A small self-supervised image encoder, trained from scratch.
Model: 4.11M parameters, 32-pixel images, arch pvt, norm layernorm, patch size [2, 2], widths [64, 128, 256].
Training: soap at rate 0.0033, 7100 steps.
Data: trained on drawn small creatures on textured ground, 101725 training examples, 35.7 epochs.
Rows from block 5 of a small self-supervised image encoder, named by matrix and row number. Rows with one number belong to one neuron. Each number is 128 + 24 x the weight over its row's rms, rounded and kept within 0 to 255. All counts start at 0. Numbers have three digits each.
After each neuron's rows are labels from the 100 images, of 14848, where the neuron reaches its highest value: "colour at peak" is the nearest of a few named colours to the mean colour under the peak. Only what is clearly more common there than usual is listed. The data: drawn small creatures on textured ground.
# fc1: MLP up (model.blocks.5.mlp.fc1.weight, 768x128), inputs 0-127
# fc2: MLP down (model.blocks.5.mlp.fc2.weight, 128x768, transposed), outputs 0-127

fc1.371:142112122148102103095124145124154135144133119103120123156134122113121090109099145119167138095066107154122114184157169142148163142120111108147140100166126101124135105148134126143118135162143137088144122131135121175157133120180129166130139131135134126133119171083141085099166135118089126097165136132081127123146105157086127120124139153113132087164124142102081166087163144144109163140119
fc2.371:132136124120145126162161144183161146107114145132174110131095113111128141147143093119138092098110121101109114121080104158171120135105129091115111097143166132123095121170144127102110150173090123169107110118145094098141127159152134104111145127105121114144094131104109093174121115118111159156134102160136153115181104163154091110135147083155104104134108100146121150114114146157146118093153
colour at peak: white

fc1.396:151151202142107113179077166122094163097101112077134135099134133161115111140106160138126147149108135174158167114175137129147126104117110114146113115126128108138103165136121124150145161112136095106152101163119136139173104138160134114131123162114124124114127143122135120190136164142111096139086131129133097105122178099128117095127118133125134133157145175107158096105115119137095137125134
fc2.396:127123102147130153181100128092123150107127134165160138082155125112114150122146097116171163130162172134109165113107122130112139136150140113125139143129171097140099128130138151097129084134159161146119107169131103083093112144134117151137081179141099111142136099120143082118130172105145104115144119134091129115126121136162127154088143129140115109098101143171104111114130147158187136096097
colour at peak: black

fc1.137:099145137146116141120108153135122142084140095096158126112106096088190138106158120118113111155120117134150138128131142145116105106120160175113094156128121137094125146129136136105148100143121101154078137165133187166142111133111105173176132158138126113148174097100090152149141142143106141139148119110084113146165106097111157155098095137092115150156097128127128147108147134105110149159162
fc2.137:154111090165127164172136143107160100137101148095090120135188128139094111169093149169131131159123157065155144117124145115096127162146137092165146093139117167145168156120124132158078145104126129080113140126093100102122119111088120117124120125120108102125089113148118122135136101151097137149134089113115115095146150119100123091125127140114155125120169158147143118118122132126109159110104
colour at peak: black

fc1.141:159143126135132102150127180129092145149159118125143128167160129126119168129163107138159089118074125118126130171110100113118087146112103123113126156112094125161155134143141171152133132164150154111118148127157153109167103138117135104124120127075167074125102139135072095167111127147127109119124153173139115123171133154162123130108100120117094102135116130135127139165091153139148124085159
fc2.141:139158124119130145127121143086109166080112132136147091103137120117127101153139098110149110136088128114172131140106132137128166083127134176143156111101158087125120148138133110105117093095129119111119129137172080141162086102099094129129110169149136141131095141125131135109109146127166122074126105094077159147108137107148134095165149149178144139108126126171131146146136110077153102146135
colour at peak: black

fc1.516:149123092085139126171113118136113107131073103128169148111137097101162110114161144138106163140111127165181120069136126106111148106165099141171140103172128110159117123099112142118150086176159096111104117086132142154153122118132175089135153167162136118123105160146128117127105143111115152112164124134154152145139140137109132138151112088141110126117116145094150143168108104111117151134134
fc2.516:127126075147121111094149129106081138156129119144134110140117153134147140082108119098121134051133158086128150130130172131148147153155104107085124091159176150115122134146138132115168193154124120149140147142158159131144136146173125130123133123091149128158119141133113137120120096132142149131110108156146140081118135124162135113097091141119147143147151104154110148077097146169111085150137
colour at peak: pink

fc1.623:138076108140091127147151105155133127161144114101158149136094135110100128112136116136122133150159112127101094152128133117128094139157155104142115128138147120115147119109153105131115123128086123115115122104113079122163163076138111139167119141115109109120122118118122102145115123150127144152090129178117134148099046153106098060125078142059096135146120101106119134107137145111146089102118
fc2.623:070170115126168120121125161112119143105124148129099112135147080179159142162120118118121125129144168128114127107099123135112159095102134135110128154151091129137119116120135104093113118091132151147128138127117158168118100178132135102079144077102133131095143133149122144125133123096130112132167115083126143133139176095131131156111210132174109122124087148130145153127109091142135163131157
colour at peak: grey

fc1.676:105127150129108105108156112112161102154138116107050102086120146128106113168147120105110142128131082125116104113119126103127154104150094142102155099116175145128158142117171156163169150111165156120170144124138128133173132171153136105130167125133151168168120140133105146154105105152126119143098144118158092118136148136090153118091128092143096172116128117138107111089120153105123126151129
fc2.676:116173085118143153128099085077136130143138163148113125092116120173104140093093136114089134126132185125115132145083120139128140130125135150103130112130150124156146125103134105133153153109087136136134168107135144127175129082094124099169172132118130149137122192081125160155137136106144124085100154140126109151120114125128105121097096100119115080113115137125165133145110140140089101162119
colour at peak: black

fc1.183:126141111125148134155095138156074147145104141138152104097128097155146083123128150139112118158153126150131118176107128090141137094125101153150129112110107092177165117092086169106135142171115157148127112109150109160141150153112111099103122124116129169127147125100124135121164063152109143163148103160109129180138103134137114126128140151197156118120105137133107131144149157155118144124160
fc2.183:118099102175132133090115102103134146158108078131157102108149122103147123078097117165081150047091141137170124129118156116095118095113116109115124132136141184156132124114110137164167168139130144120146127113155129124141132093130138113129119076132144146141118113167121102134124137151119134107159165114120145147139100131103125135140133128141090142148102197109154177131119117111104134109131
colour at peak: pink; white

fc1.627:135102123136095140148153141148146146131114128108089143132100097137162137109130138126150099144137119136128154123120124125122168105136105126140155191101091075113143150131149167146124134177111173103148089134153098120108090088162103097155115129115184113112121155121133151081125136170132152146140085152147152141103143138161106133107151079145129149125156123109168132127109159145080161095129
fc2.627:156130127121159146107115127156152114151146098148113167130124130077151130129095161113147095117139114113097115118154093173126068104136123113110102110115116193093131140121140105127174144123149077152125151133127103150132123117127132148156152146141137160095099117104147105182155109140156103100118124098147135118105135104130174068147122126131099084103138155108114158121164127132143100146081
colour at peak: grey

fc1.296:153197113144109152133122151163151131145109111171179114141183121094133102126125161165128107112151109135182116146135159121161132151098104158144111119138105139139128146143160114141140148121095165144170135118139138150166099133122142135114115148095146158130138130140094116132098182150136124122087158129156129094140178112107108102120154131161132172144131174133159112150150154127101094145135
fc2.296:124120107090113103125093107118101121129089123127107118116148122151139117178126141083114174134096111099111177129104134161129109129092148099140105136101098083153092128088150116138136196126136172079135109107150131095108167126131086134159143052130129125141090134142158147125127125141105103167125121135123138154167113145162148119102108083139116098119128089144128115123107111115129134133125
colour at peak: blue

fc1.313:096126130107140137128095160121131135090140147153122127114113139159077145110099079165126123138149104133151115154133152142159117114140107089116124151098156107120115118156119136115162124133154135132151096111078136085092124111067116154124127154145131148108128123138115121120104112169121102172163107166100113169139080064147111098138159133138131160098080131114179146122158159135118116106113
fc2.313:128127106141077100155151142124085141111112139143140124157113121116135160117120109153122117133124095121171149105131115153180115182142128118143109069158112155051132138128127100113169121137127160113149099119135104108125149182157114155109102117141112103144080086110109105139142139106136143146146145145122149099121098131106126105086136128127169133133157160078153096135083127121099150143116
colour at peak: white

fc1.140:150085092123156140098132144122126108112139117119110144138141115118131118135137118095160104097127138138169160087129109152151132100154144138134126127158133084109096118107125147105114131105109124159119107147140148124124171084128095113128115108143059089119104147148164134086108112096093134185124164125180144098148160101167081130127116114123123128153109155113101124086138134073077113120135
fc2.140:110136164114100131137095120143143133146094144127148125154104157118101135123113151139156148155137118151092085152096157120102091145117106148143109125094139129156151108124106139186140124103133161118147145162122115138144106129086185128141147158139177154140145116093108081133119131102134110084113089159066098141125094111092126143131126132123138114099130123129103083165148150174147163152093
colour at peak: grey

fc1.539:119141110100125077098160141162099173163136140112146104155117188127171115144127129113096128126150115074152080111120111118097126132129109098076091092159126153187156149102099076144132142130132144097107130155115122138145139135083101136094133121127109125146154159141098147138150127156091103114110113129132097134144148106116107114131156152130112122096151103123112154104078146098136126128132
fc2.539:155106133150092126151134141131152166145166158127163116151108147122142128144159147118158113104136136175143116118097137164126138108150126129082079189124146134170108185161153127140094105150143158124122126166147115134158119123116108172164108117108121146166139161084165155119140114109171114134108125106127117096136145075102112136162141153121088118170108097119117149143124105112130158143136
colour at peak: black

fc1.92:122093095137127156101098112116094116103130124141147099118115139155111138115104115142125110132115182141126123111110146112152129196120102167110158153144138101123083122066101104148158130142152101171162130141134101129117143129090102104138129100133148146124085132086123110119133126137132114157139143125095165134105121142158129089138133144064083134097127135178071103102159129144151108109117
fc2.92:113128087091118138123112106135119098130122114139123117151142105118100124082111102120125096126138110133147150106105119113133117166101103136132117136105120085110074134077129127139147150177100071171117110117114104110145121162111100139113150123133190131168191153116119113126136156103145140163111119150080174145117161138138126127117158132107117162119139125145150123058137113082139111146110
colour at peak: brown

fc1.185:097150111153148129132160115150143146120143121129122124106100129151079147133100172103120170165105132158093080136080163159167137145138080137107124140116132102124128129152086122119113128120164138126122161098102086136120107133107147174144151140098112150125105074107158133171101121147171112106116137128108162151089156094118140118119165111117112093069147145119096118126144128124102144143105
fc2.185:143134154124126168124142096177081170153168121103085134091143135131136129161106167129133151103113149139106120128094162144137081113114092140096123128092100139165146115156109127134105181148112133150131136099120130126097153121135114160113137116110138143108112076130148121142105108137139119070141113111072157176137160128084153124119120128129163119105148099167093120140144156172137130126102
colour at peak: grey

fc1.213:141124120124138128132159229129099123139114161140122112151158119156127160150133170099122141151121161132112151135115103115110127118107147137091132118114121172104126133137125153136155112116117144150158106136115146127145131118185083095159110145129167190137119144130116091097138145113091129107160137098093106146119176153151152116130149150160122141128127111176120114104130073145146157131169
fc2.213:136121097125114153103156202093103106133105121140091121163141114162114136145125157129107155155115172144114132137120105136110120126083154124123161127118133170088100142140130163142150121130107127156134079112124127151140088095187115097141115109151116164113136135147106076114163126118097129124155133084098083118151165155125186123147130150162114119138125110141123110111146075146123133111139
colour at peak: brown

fc1.632:116141114126136122097136125118130138111159080155097119134120085162130119115137149147114155147107122116123109099106133116103130123131133146168141169139132130147146155141108126131089065116162131096105187134145123156093143101105135123102160161092090061137083160116097119106111123083175086107097115170108131167111125104100126130144098127144123101126136146136130159144141124125131187107145
fc2.632:131125131146124119123127115100133121165127115106168144157155152107153111103117147099114143174099122128112123145159129165152146098126185142121123148139137147107114057097134159147124125145131119105163122127153111108149161111146121113162062069140101147122156106112163118152165160134088122118152143090155132105121087158122137133080179166108122142145159090130144095105140119120117123136107
colour at peak: grey

fc1.121:151125098127154109140152159121131156149125140130178157131142104134072113121081134114100127080130125121119109121164114165147134118112084139141096138141104121155157101088149138096120140122137168105155091154150150142138148114141082128141134158128157115170152104089119099108138108124084118119146100107139133109079136123168095096094111141144137131114102060120109148123133102117161075141127
fc2.121:131146103103106173095155132146110101160176092159115147133106125140141175151125140110115154090138149162133125146139155162163130139099149143129125154162111101150128148057136168104131146126133091129144102096112076124142127142098127124131103107158126155132117110122156120161114151114084152135174173113126088136100111123160140145118090089162107143140129115109155103105125156155099122097132
colour at peak: green

fc1.206:109123119121088098092121167119083173153095156100133165114153109162143157143153095129161103118130108153126094122114109138150126165175150108098128104130113132108118146124149138108120133154137149150139145125130153090119129132121161088100151175118111136117131145145079136131084163119162120105136183146142163192142149171160139151142112137140105148151102089099108119150107146140094123134134
fc2.206:147124119120128108119130135162129148161141089159119123105114151132056074178158158116126152120167134113125140147141135114143161158103119114141156164170130139147128151173123131174116106112148090114144090178106139123137087097143127158114152157148134103130138140106167122120134120123124123175116101142144145136110161079124176106119106073136132163146141133162160142141116110145170125122137
colour at peak: pink

fc1.654:114118117101092127141098147087090154077136153109096128080097161161157151123167112131095157118104126130117123125060099140132149123103140118099098137114170173110145142141138126143114102119167098114136103119133154117133125139173093107150145162140122088073121127166137094127134134130150079150156111103113131120115136131117130125110113155150084093155110139086117111081125139115122108142115
fc2.654:133150168114121135109099131142143126094096116137133123094134129098126082106114182179080119148108125120159134097135096136128154075137088118123162145142106146099159137150103123110105128097065116173117123088188105166129139122136129109138104122128102120084110121091109143138087139129129123163159147104101135145140125152118123158121150136132109179178145151138147126139149141142115161102125
colour at peak: blue

fc1.304:123101109115104141168143093114134153150125104126173143141127126120123110091078133124151139122090169129093072123101133118098078099103132129117135141113145112102119086172141095131091146167140148136089129114122100131139119159130166122110135108124116107158126191109115121140147121105167130108158139141146159095120144189129098117107097133102107112132065154151099104128152110141133124108101
fc2.304:118136146137099086132152104143101142135121119142098070179083103124153132141127095164148133089157119111127077128144112126163137145123112177137152085121108111147121107129143076142141127119085144077155146066134132116129134109150107170089122156123132114122153135132139134129123106138154156119138148136077162110108141128118127106106147137170125105116126185096078110122139138146140147156141
colour at peak: grey

fc1.490:110122133134126125114160111187131149116141112132137088088161098174123094122130154137129153145102153119121143147100133166125143151144118065112075130139115154095121153118114127146120114133139125114106102090143074139148164136128130126122127110137191162126108065133105149153104110145119098072096110153131115133140116148104138157077085129145141151152157116148103117155167114107108127144138
fc2.490:130084117106163104124124164099116125128127127136153071115168104112160074124125137143159141143120150139095167124141153149159152137123118120138094123161132152108138122112140161140134165107109135152103101054113129101130113142096095165151097050127128148139154103159140123123148124147090138110138128121165121101152096136110150145100137140148091102116105089167114143124139123100106106160120
colour at peak: pink; white

fc1.732:131142127110151134129133146142147138171127140119159147133139111125136142114138151124127150130113121140151112113145104144088107136154077076108101105143145140124149132141157171142155176147130150129138121117142136132152146183162121146118145085151132121170137152106128158066133135131112106143114169150169096114153112132120091060117076163104103106126160104119171160147073129121113122173119
fc2.732:122119135134133147105151137127128160158116152143131134117093107156137143090147107170134130129099131112189121074138141159147153124188159073114115125104148124100153119074139123132101163092109147090132128099139112122097140184149113115145127105147102172149143171133124103110116137087128127118134141148079150123100110109117107123108149169078096097106105143115098119116120129110139149134166
colour at peak: green

fc1.336:125107146112147109165144091135116170118143147105094097129135163093106133148131186163145157155081173146137129081108154155145130100142123094137109112082125141158134139125158127140150167130145129162107111121109129130104105132104094136110109134087159112114130177106117109120135116128077126140151153135101136090143120106124151103132108133102160156099057106158143097112129166107142106143120
fc2.336:132067125112155115153163139179142133118149099112142160117122144109094140138147172118152087158128133129139114102135099107182125123156104101181109081179132120109140116107118163141145110116118134116147127137116104119110143099134106138139117154093128086143112135121132093147131084102102066085119121085089116085150114122122141112089099090098143124116133142143102151123097105113137114142148
colour at peak: pink; white

fc1.130:103094069100154144085120129160133163160144095086146118131118106121123130132114170128100117136178119135128141152098123117093096112108136144074120139170111153125131151114155116108094157149174124150134133149093151127144110121129079142149117094102142152136145111150113150106098203145101092107116144140107131116123160185107096142137118149115139158122125117174137109125144114110132142160136
fc2.130:090130095099183155135134122154163153152119106068160116172107133080124147162104135164132159105145103132157136153133118137151120139144108125127130102135128174119102118097107152142127174107167153140123110147096112108153096141098092106122138103115153141149132088114122111111097187161081094147117148158165127136152155143131097103096110146144152125128103135140148144111141115146120084127125
colour at peak: white

fc1.257:120112119127151137156111103094104111146170089107101116137127139170104113116079175112160105165107140140157162143141104125064116142109156121137122166116121128134136097124075160169167100112127109123104145168141102145100133131059152108137109102101126163129166148156142153083131123123155100123084128127152140138127121102118107118133106150123156136103143131154098143166115119092142122106120
fc2.257:093116109117134082134149140112143127164112126106138134146106121126078091134095133096160113099104091165122165168122105137172153123146160123090111163136128131125119111180117138099142100167167098111135115146119131160122164108097146119130116178127146184100124128114105110119076120121155151103135121150151148117157109148152142108126100086156155122135110076164120136164138126162134154125149
colour at peak: white

fc1.466:110151086106155142139113130142124144123072129138130146112147110134152166158137151086137124115163145099158121144171110149107134167177149145127131096100139126162129133110158129154158139174128146094155096140161127108152114141130103157164159106190125118158151113163147156119188160123138105145124133167144144101148086127131126079099096134122143137099127149129146153106132127102112103151092
fc2.466:125148168140091125113080152141134107160136129127112126133159094103110132139123145132109137174091146116163121118133130144155134094107133144138135067130121150137125105143135102148157114125096156147138138102129133120161147156121131110112102103116145134144126138131076167122110130163163182095164142143093150126126075104191101137133102117092111161152141147069130128113102134133074166143161
colour at peak: green

fc1.398:092105176152153159128160131114121160108090188127138138121117145121181144111109188158085169143144122119122126140120140120067131132175106099136110096138155164105123133126130114185132141077113130138117104129139154120147109149098153105152163095136142111144132126104139094130160169115126150067134156134129165089138113104140111118128144123104144153125087143131120094123143130118132131111139
fc2.398:127123141113156123147145159111110136106139124130138156145128164139103139116109168165101166145173167104131119100140098137105104128140062119130122150129128141133103137140132145135130145126112129118146122121109186120168104138150138128138169068130152080116144149130157116151121118185119110146160121141160135065125138145134146128137144158084101148160086180110093144067122114136138133094138
colour at peak: purple

fc1.327:095150077098104122121083111074104130116107098141153101134114145108158149146101171139200122150154119081105140098110131103139143132124111107127139113085135153132153114110164130129112099139122128089137112086134139166096080103087128145143144111148140156172126108136173102161180130109127125118117129110108135082123146150134143105091109145151127102116111131156140137116155145126132095129101
fc2.327:141130190119142077095129142185118166126157109164153142123101104113114164149142111120132134134156117137124135135086162119142116118085128120094147064100118118109175114170156121144129148111127125147161111136126108146136112111160149109106127180126090113118130109114119154121176103111144168127108132100105125157120110080155139153138096154121123142169127133106124091109106142107136152152179
colour at peak: white

fc1.67:150164125110159130154132186162118129096143196139172152127130111106145090127122129132087105119179136133135084133160105122148099105155138127152094078133167109146148117085112143151102137154119134118113166059130092155119124143137104168123143121153139138147094092127179121116139132126140108128101137126115131148148139096150127156121129170165107115114106123134119122101085119114120091142131
fc2.67:134154128137130189117128134130132137132139090102100126114119107131154138139132105136142154116082138100140112128111127128078122155132138141136171182136102112102079127109101091114148088121132140155121170183178163105147102146136134093130129083112146129130147134118114140107131137140174155079107130100142136120138126208139115137118091100153159142159088127138147159118162148165114140125118
colour at peak: black

fc1.647:178098134102126091131111119107127153142152134123088167130128099152141116140148097110108181132154124119128148121132109153147106137101102151116145137131117129117139134118117173153108116134135116154127154133131147120123153153132123132108149143136137194153117109143149154121189148112097142196158168150126104123100167159172170121116122084169161107107164142114129086135085129132177134106147
fc2.647:155093125092131112178139121129087164128081156130142105150141155137110137079121084149107141167129151138137140154110132124144107116115108138124091111130124099072155119094130146120151133160109109142116089126090121143153127130097142103137154109133135149126129092097132084135119154161090103140114105139132149128181147111089169117129127140174153154122171124112176107170144076113120123121109
colour at peak: grey

fc1.350:162130141095171161148176105098131137152150111102146135105143119132122119118133139138101198144117105140131164122142166119128156099130135152072138102157101164132110163120140111108124099114149144100117146129138108165154124124089082141162109120135118112097143137087131190098126142151097160175131152096151102128128113111159148141129124108155186130119117141124171179154138130128130132144115
fc2.350:170128130128120164122140142119105160127105124114127108094133094125122135132148163141107164115131127122091151150132159119191127106139097131129135078120157127140113179153113141127099143146115144093087153133106160104112135136146125130146152136149132100127090125161106104115112149124090182120140047184106151100151124125117155126143143132106093123090132129126148136110147170162145081139079
colour at peak: white

fc1.558:156164090175147167124144088104097109157155147154129138190120122134133129060090139163122129176144127105117089114134150109137113119145121149161155142127136142102139152101116139152097109143137119135183133102110120131128168129167154168110096098108158147088128106106119128117164141117133144136122131130155146108114156107116113107077131140159106126136182112126138128117106100101110166158130
fc2.558:114101157106111094105185163078137147165163159106130140110134098120117130101147160111123103098083131148110171128098186112096118153118096107156141118083120163164125076115142130139141160129137150110125155117131110153140096137106076121147136167117095114115096131137126153127123113126129137137113163085113109124129150169139145147122068148103117127134125123157096112170138129119115099111147
colour at peak: grey

fc1.416:136103138162157171101122124090138115146124125157112125077140108152139144150097134131132136168129141147112120159133136120111118097117105150108124082132151130085149178138107152125157134119082132160108152162142179165118133107170197150101126172122121143125140127117136133122159135087161114106161116151151116128149098104118125118097158154119135137173170112106116146142099153108136136124193
fc2.416:154131079121144129125130102085140102115077156165139141086093126160074151133108110144107183199144119151094086148164171122124130117095107137092134113130100123118105153144122135158138117125130122155117129096081128126104148098168147129100119144125117115133124133114150112160118123133133103074104141149142147113118117143157163118160138160144119147116116106150112123103153151113184118156151
colour at peak: grey

fc1.700:097145113125155165140111125118105094127131083081059123125103137147150129132118108134106109118133150127119107119135072091168133136130074169105125162125096130112142127129128087117116127161113121113103122149109143082158121178128151115160108134100134092112105128115146131101132112147161058077129122141124129125093098141131145097163115118095150146103163135121145129146116119141085104128089
fc2.700:147114138148121180107141125113104122122115151130087150171126150126150129160142134086086097122136148093146122170123105067151160076122140162123128135156088113112190129149154097165152158116083131119120139144132129146149096154188131114126125102116110096095087151110146149143132153157129155128105122160138112113148134149143116116132140134135107133128165085165135139141110119181131119162132
colour at peak: white

fc1.545:152150145161117199117128135119141183139154101151125145145128139149123123145107162157081129110164139126125145134126155078137147152156128114109130095111120125163149123121105136146148120167124130123136137123165118143128101142134181116106142114115080131133114147118109161119117158141163090149157113162107077186176162101127125088103143089134110176130131106100130137103097134125139103169137
fc2.545:152111137136133096115127150123109101141115152067135122129130109118124150128114105143162116099130109167139171099111132158122133084095163136147107099111100173105129145137144133136075120120139151175117176136091099110096137119123110115122148169128157130126169144131145127095141109106132133102106123135161157076079086133143141155168108186133148103109149138154114128181118134112144134083125
colour at peak: black

fc1.144:147118121131116144119097075131142162124097107093096074101147124115118127160160115129121119104122155117106149125134102117118151082117153139122125094204130126149126103131145129114143111083158120127095117136129086085111084117138103101130146142123131155128149148130138092154120126163155156122129137119123140120140132131148060130073104172094140165108121134130124171134162142104129059120120
fc2.144:145129126129098133138124155102165175150130117097115080131132147117121143157115133130115103125124149136135144114152133090115120107125131134148121098168088141151143096171086135144175160148148094107095161121100171133128168135148140104103156162157135100124083121145120112088119141125092157119148148200113147149122137122124157122120151106140135130127107116079129129063164175097120132151109
colour at peak: black

fc1.298:131137114151145137092113156134148166139126135120104143107142096109162138136116130151135147115187119128111100101097156100106095139134116111103141142118102137118135176108075103139138105131113173158142151131107177128146167129092080151115138113143144148110158144099143148061107126062118125088156120096159194103143153145118145139147104130081093154132137113118124133139138129126109142139135
fc2.298:115107112122151181162169112084107105140098113108121089125114130100152107142127131103106096116123102123135130177169119131094141154155109122165122122171165143116124136148175134135150076098148105105074129157143076125135086135148132158142147114136146170180135109111154134159177143142079136153148156135096114134122142127114115143124102119109143121106104117158135155142165136151111116116140
colour at peak: brown

fc1.451:167146095122112122111143120162114103137115100158162086153148083116100091150130127156161102148101124134197122167146132145178166143094143172168119115109094109130129136142146110149139144133119157167150179153113140128151109123139157123115075158131125151123121140164128153144131119152135134181115154157144129103142179156076099107132130135169130133143142121139162155124121135124131127140133
fc2.451:129164150146141137091150116119152093089112071141146121113147130109124127137154154127122144200109132093141134133159149120159118152139158100104100141155161110083100160114127115081114143105138152071114077130150158114142145143155142174184126094127131139163121138109146135125140118157106148154132118165151116120146118144145138118106114107108108113150130090105147113103144137089082104114094
colour at peak: purple

fc1.331:145110104111106127113094143111112121148151064137133121090110142128167137123148089132076137119067131111111170170138114136128127132133115105087124135110149115134148164141134159113121148145168124113164113129123136149119148102167100146140124085127174137137077144100120146115112147140092156135126154143084153112153113119101141119119118151109114113147088095128142070147159101107166191134127
fc2.331:136141144157120116130105138175123091132078162117156106130163146130076130146103107150165116065128147075144136146125161103088142136120155102164140145105097084114113128119149085131141131114129132133138126113129113091143114106125129150153122157091145155110105102175137113144146127160125101178081124112142119140101138118124076152098092137167098154105137119116141116155137149163095102126139
colour at peak: black

fc1.139:146125103140125144108137106139132162108104128132160113123121136108135107161099141191119148156133122196113161120130139135149136155130167156094154119097080138153112098173174099131115163112123190131140150124090097183126116120128122140151138117122130108090121115110079130114118152113134129117174112117112129126133118111076158112119144123104113145136109130150093137107166154167145097179115
fc2.139:114112126135129127163141131115091121090133159107104170132140155120100117127144140104142127159164141085120096147152116109103124103158144145150141151117105097103099160102129139160135119150153132126134139111139098090139170095140160164143113183080151126093113092113171126120158129132135087132118066136098072091172096149096130111138113103103155124121124097120153143135176144112152126123133
colour at peak: white

fc1.99:133121125132107122127149137080113161141119163115189118149153119129171141160148095102100117121127125088128124130132134102153149141148122104111099101135131110100134128094109140144114126130079084123119099115105110099138125128133173106098142166136155135156138131135103140168115167165122104085142173160145160141120128124131117176096082118146070152185153143135135127129083100163110133096118
fc2.99:143152116131135129116111145157163135146095105120106110131127161148099100123082132115143113074103141119142143107150139128175111170138123101136165124118116150142121105141132091091158146156123150106114117137132160134111127137156073162121159104119131112148101084157115110104130103132111120115144119146130098164123123136130180099091086094117153135092150081098174163107114102124125062164149
colour at peak: pink; white

fc1.176:128117110176131135165155114133153106152149136210132142106162101134104144127126142131144129119117159133089119150159119116112165152116108150130124106143110097113116141137093138108138117141122129124085174097093169118123135136089174135083142133118173140144113156114105102136146128129112180119105125128110137108146170168136137125118187117146153159118116152153157110125177072121121128118085
fc2.176:132121081117180159119137088145141135134120122105162131093104155148123134118174188169154113140177161108159133130125078141133132122147079148092116149126161133096110115114154136096140153099106118105140112102148102155144157137107126115117122162104158126183084116120157114129126122165145150126152146149124141109171099105129139140119128119150135131158154115174122151122146087119103095160101
colour at peak: blue

fc1.747:073135161078149122107118141139090127127155103107111090107145126178132082124127125166132136146150138135131069132139147113175123098137119130115137112162104151158134128090106115189153138115093132081106151117172163103137104151143159158107088084147134097149141095101142145115156164124159123125104143134131132076123129140146145141133167096110135138110157121143140122139098157141115115113133
fc2.747:094117156151119099097166132130092152141162113115118115145199111161089137110183099146118111175147150115093125116122131129178113127146145180134114120167090157105099108132146135134158129141095126117097125146167159108143106106131119087114140111141119089117117097145080123114156151155130120093089125116122139114149150091121137142134110099122121096101141097139134155145099141183114112129141
colour at peak: pink

fc1.471:063093122092099128163174137145147136126107112133112163138097149110154130125113127142154086127121136137109101134145143168129101147099168142143145137130122120140060141110127079142149144127124170145075099175136106102149121179128148151107168102096130133120164160132156114069138133137139138061120090114163101145115136115128139135136127156113133145137120142112156103130118122107115150122136
fc2.471:111121117138120147109147147121154138124104121134090092143103093121156120107160103129118117125170101117143134117113174121128121102085106100144117101130150119084147119120135120168124107144126118113107110115113124139137150085166106106137191074162116092106097139154113089149151141133122114144144179073138085119174126113181131144098139111120127121107146130137059114131150094160120109100145
colour at peak: brown